config.yaml
arch: "transformer"
model: "sound classifier"
dataset: "chords played on synthesised instruments"
input: "log_mel"
norm: "layernorm"
mixing: "cutmix"
beta1: 0.9
steps: 5600
epochs: 13.8
final_lr_fraction: 0.01
warmup_steps: 280
Rows from expert 7 of block 3, named by matrix and row number. Rows with one number belong to one neuron. Each number is 500 + 25 x the weight over its row's rms, rounded and kept within 0 to 999. All counts start at 0. Numbers have three digits each. After the name is the row's rms in percent of the matrix's.
# up: expert up (model.blocks.3.mlp.up, 8x48x192), inputs 0-47
# down: expert down (model.blocks.3.mlp.down, 8x192x48, transposed), outputs 0-47
up.14 112:510506521531484512488496501454516527494492521498478522506491446487525492554471514515495495494519508493481491517532463530516511522491517516505479
down.14 106:473549497497473554476548523524453446495486490487548500505481476505505468541530519502495507524527494541475495499508519508489543520505485477518476
up.15 098:500497520496506502512485492488519574480495496495517459493524481508504551467502553483491500551504503468475456480507506536506517502480518490472495
down.15 091:495493457522513526475516544487489532497523533538507432503537503505477511495507469544462510498469501511520559524499481478479497455447486499473472
up.16 101:505519495521501539494483473505500497474536522494485505467510549486520507506506496481473479521492503481497501497523517536479492446462497491508519
down.16 105:447510447504492492537472511489563534533539483537521505516508473481484499451485535478481528502498538526520529475492521494498481455483437468501462
up.17 110:520502508497500501514502513490511518487489455532494479506485428456552469497470500501492505525484529499520512481533512510530525592492507512488484
down.17 110:471502514471512468482467461496471499490492510508461526487505504520486476499499460505500494473514551463513488525508462520507490487482504528522541
up.18 098:469486502497544518505506511496529521509508488483445518463494538531475512508495506488500532515474489436483459473495493496487490460518512481530494
down.18 103:519469452428484524515479482489515475451555451490509459499520508500551484494485455525506464485459475539495526514485475472521483529452517549484487
up.19 090:494492521506492529488492488459539534483522496512496455467545468516496530512532523492502515500485529438512482493500485486524522517535546491516539
down.19 095:452468522467521509549447527500498532533518483475518485489502490543531496491480450508479475507511488507504522507537486483462535469481491491519482
up.20 092:508503470502511510510455481482475504510505513482466490488558488511466471489508461483504518496519514470502447472470488491545453500510446494542540
down.20 090:509506497512488492540498505469517497522521496537535489485500517533498552496509516494491542493507480497537487516486533505490481470501519501476475
up.21 101:491483510492508492478530539478504535526510511480551473514493504513528531491489488513546492493516470480508477517501471485542484499507501503449505
down.21 103:535515529541477477498462515489509475450503509524479555497528509493524481483502481515483496500473517461521519472507513498459526483472501484507459
up.22 113:490500501489475476476499487473471478506489506500508495546545514506509491482474465496535500472527494511478486502476511496453517503492493534493469
down.22 106:507503514497509520519481565473517525489480484488512472541488492491498501533490476481490511528496448489497466499513517487472500505491498504508524
up.23 114:493495482488485514502514501531469450530503525486529498494499532519486470485517509486487491466525513554507492467475474497500471533524505443509527
down.23 111:457496515526522513472475504478495510504528522512440527467496560506472521478518475534517501489526519476506488548484501494492485496545520530494511
up.24 089:497495534505454518510483498453534556487529489496443498507487482497538511540495507498512505524526537483477501510552472503539511509437510524509512
down.24 095:530518495511479484526531495531506541509463522513537438481501500502503509523558529573499513530499509504481552482528472488462537508483514505551465
up.25 090:498542489510487537481524499485523494501502503554482477513512471467542486495511539472492468531505502489517510481532482509544501558514522513507544
down.25 087:455538468481471482472524517489453530472486511475506541491508484522520515491486514518520493519503525473480486485505514500489486443468489491546490
up.26 083:482489502505478485454491501504485505462518483550529494487546470516498493518540488494491523491465529504464484459434473511503504481499517478498476
down.26 092:489524481499535496519474568470478474513534504452494489518495487536552533515516501508492515526499474490476515519482515477490460476509474469532524
up.27 093:482485526524520501531469518508519539492494484551522448485517509496525532497546516500469527505485508481490457466505496469493501551491513492529513
down.27 099:462461469441491529508457508490499472537484473532555495501504497539517511510556460529473487513467499488459490532477534506454510475474523508497458
up.28 090:496509505484488497480513535501460465539485510509506494532459525496493467492479494515529482493525493571507554534491482536486502514508476480494475
down.28 101:515512498518551508461472454495494523441467487508475514515500516470492484485488484493506506484495485455541535485527513519513468520515522536521493
up.29 131:514524525478503573534474508503505468534532506489446478520474454494525490491497507505483500514496490505497490531544505501517464492504470467522519
down.29 133:496524506448531496507448490543466499513518461524480465531451478486517485519465526502506463526548527479481495509516525456504460520494485541544535
up.30 101:464489487473503467469506520498544469472501482525531497494496511463511497508555488460490514494505539523516501462480484452496499544505529521479499
down.30 096:515522491478522531488470509458512474515482486507521494504449506512509541505523533543549501512519489471502498552507515518497459478483497492537539
up.31 099:472521486488515518495484472489524490481505485517518491497538489505488517500484460518515561520515498477475458465443513491534467494507464474550521
down.31 096:472436507462501501512500525491484511514539483492508470500506484561485520527494473493500504490480488524458472526476470484476467495475506493504538
up.32 108:516483494529506496488490479546454489503500523508491506512456514490530455515489524506538480487487490536534558524516527529509517521500466454492514
down.32 098:494525469513501464544495484481502489474460568490515491503462459489465511504496514549521509522496501482531531496498507498540506492515453494486503
up.33 108:483514515516485475496469509490501541487527496468512524520541523533500536486510531477459520543463492489433455516512514489498469472469501490510512
down.33 110:476502506553508485496518480473521515520506458507522498506514540508513508522495465469510505510472452502521519516495484496456498492456439509453471
up.34 101:514537494479477518491485498521473474522488524470505532527445476480474457535479538540519457508519521561508481564496514536516492483503522502510527
down.34 095:501540541535480501512513495513486513529473495511494538529474497509499458480499512502516482519556519462536497505525533462504510524551480536495507
up.35 105:479515556514505489491482542458515488474511501494489512503563517494496517454525492465493563512461485479486503495506541463480471489499485510494490
down.35 117:514502485507557469509477476531490468458493500499468491512509512508529465539508470485468565481460498493513484488532464492501506539517458526482533
up.36 087:493503516522516482497509536501496485475514510490509499496485526469507477494499468495518527487503520505553504488565478523479519547500490519493491
down.36 091:477483497534549483452482476519492486481447505509494539543478486483520520563495561511468485509506498479476508530523456489473498516496525504539495
up.37 101:478499514488446506518478509475535478503523535499465493481508505488471510439529496495514509535527529508538464451509498471524459508511493469555517
down.37 100:472449491508540489479426477508476477469471465504489495495483486532543527498481506514512486471510536487509529537484472456439488511509485529492537
up.38 111:519520478460500466467541500466478528493495539470507536510516474486490481496469459528520472506518500511473503529469467532479490467494501548477481
down.38 103:521521525472489471534520536476480545450500515482508531524491490500486527487446498503551485560444507492515489465534451542508496462536507502499492
up.39 085:479516434522457499456524495478469509480544510525529508519538489494467482509519462505487522465511533513453497472471502510506515478516485510505533
down.39 092:531496524513490506481527543475498532538509507460522483477505523542494539519477503502512455495451458490469525523484491493464461470465506493477471
up.40 103:496464460493495517483496492490469494535523521510486496484531502531503489499519433528495523491522502496470488489424497516520511475512490486530485
down.40 096:506463532498509541517516540414512524526544465470500462490475502509466503510503468488527513484461463522498475523469510500482456492503476514505466
up.41 100:513507521489484475472492484462482518488511526498507544541512497446512476535475493502504485502508522496478486499487477563504520491509493548514489
down.41 099:521532528511517518528505527476502535506519504540513497517495480482483490490460513462520503507522508481527485492493455506511498449539455523543491
up.42 100:528466484469499497495519515507508574491481488464491529467499479511488557466465509501495455552479510504502493534502484514508503477468516519495502
down.42 101:528482502477496452518469498466547539529508531499516481521542466492523469488511469488500534525469468481474532460493506533508457499530498505499502
up.43 096:499482462481507490485473502553455457529471538460547509528481541551527462497505504529521473475480506559497508505437492524520481506525497454504500
down.43 093:496506478539502476487531460471518483480511500473478522468485543520471486461525516515498527450527513452555480516495513534489467518515481490500490
up.44 105:499493480534519474497518470515459469487481518506486517494490528486493489512505456514500504470517488489507518512516522510431504430483511475518493
down.44 107:496500496491514490500479477521512510497479481521480484497495473503459478487503526498467530514498474501526528488474509507564466461492458477501526
up.45 102:489483446470467515474530501505490494526498520514489522478518480513475451527495439511523460471518488499458559508453465516493506476538520490513493
down.45 100:530507484453506514482469522467491522529535495475501497501475470531487513542501497515489527484492519542479459540523499490498539503531499528536540
up.46 098:531501532511491470486494475493497493482512496516514510486536500493531505500518490539511515512474524508450491521532539510486487486474491538482508
down.46 100:490472521515494446488481504516535491485507494512483474532529549489503515482499496470527525496467458507512542561501517524516490456462466524499502
up.47 102:486495454468490512508505476465512495515524469489518498494546478490491507485493443499529510477547479498518486456481521461510469485520484532511511
down.47 099:531522528478508525531504497475533497545530497433503483468489481479503505502484510479502487522473468517497445510473467517497506505524496528502506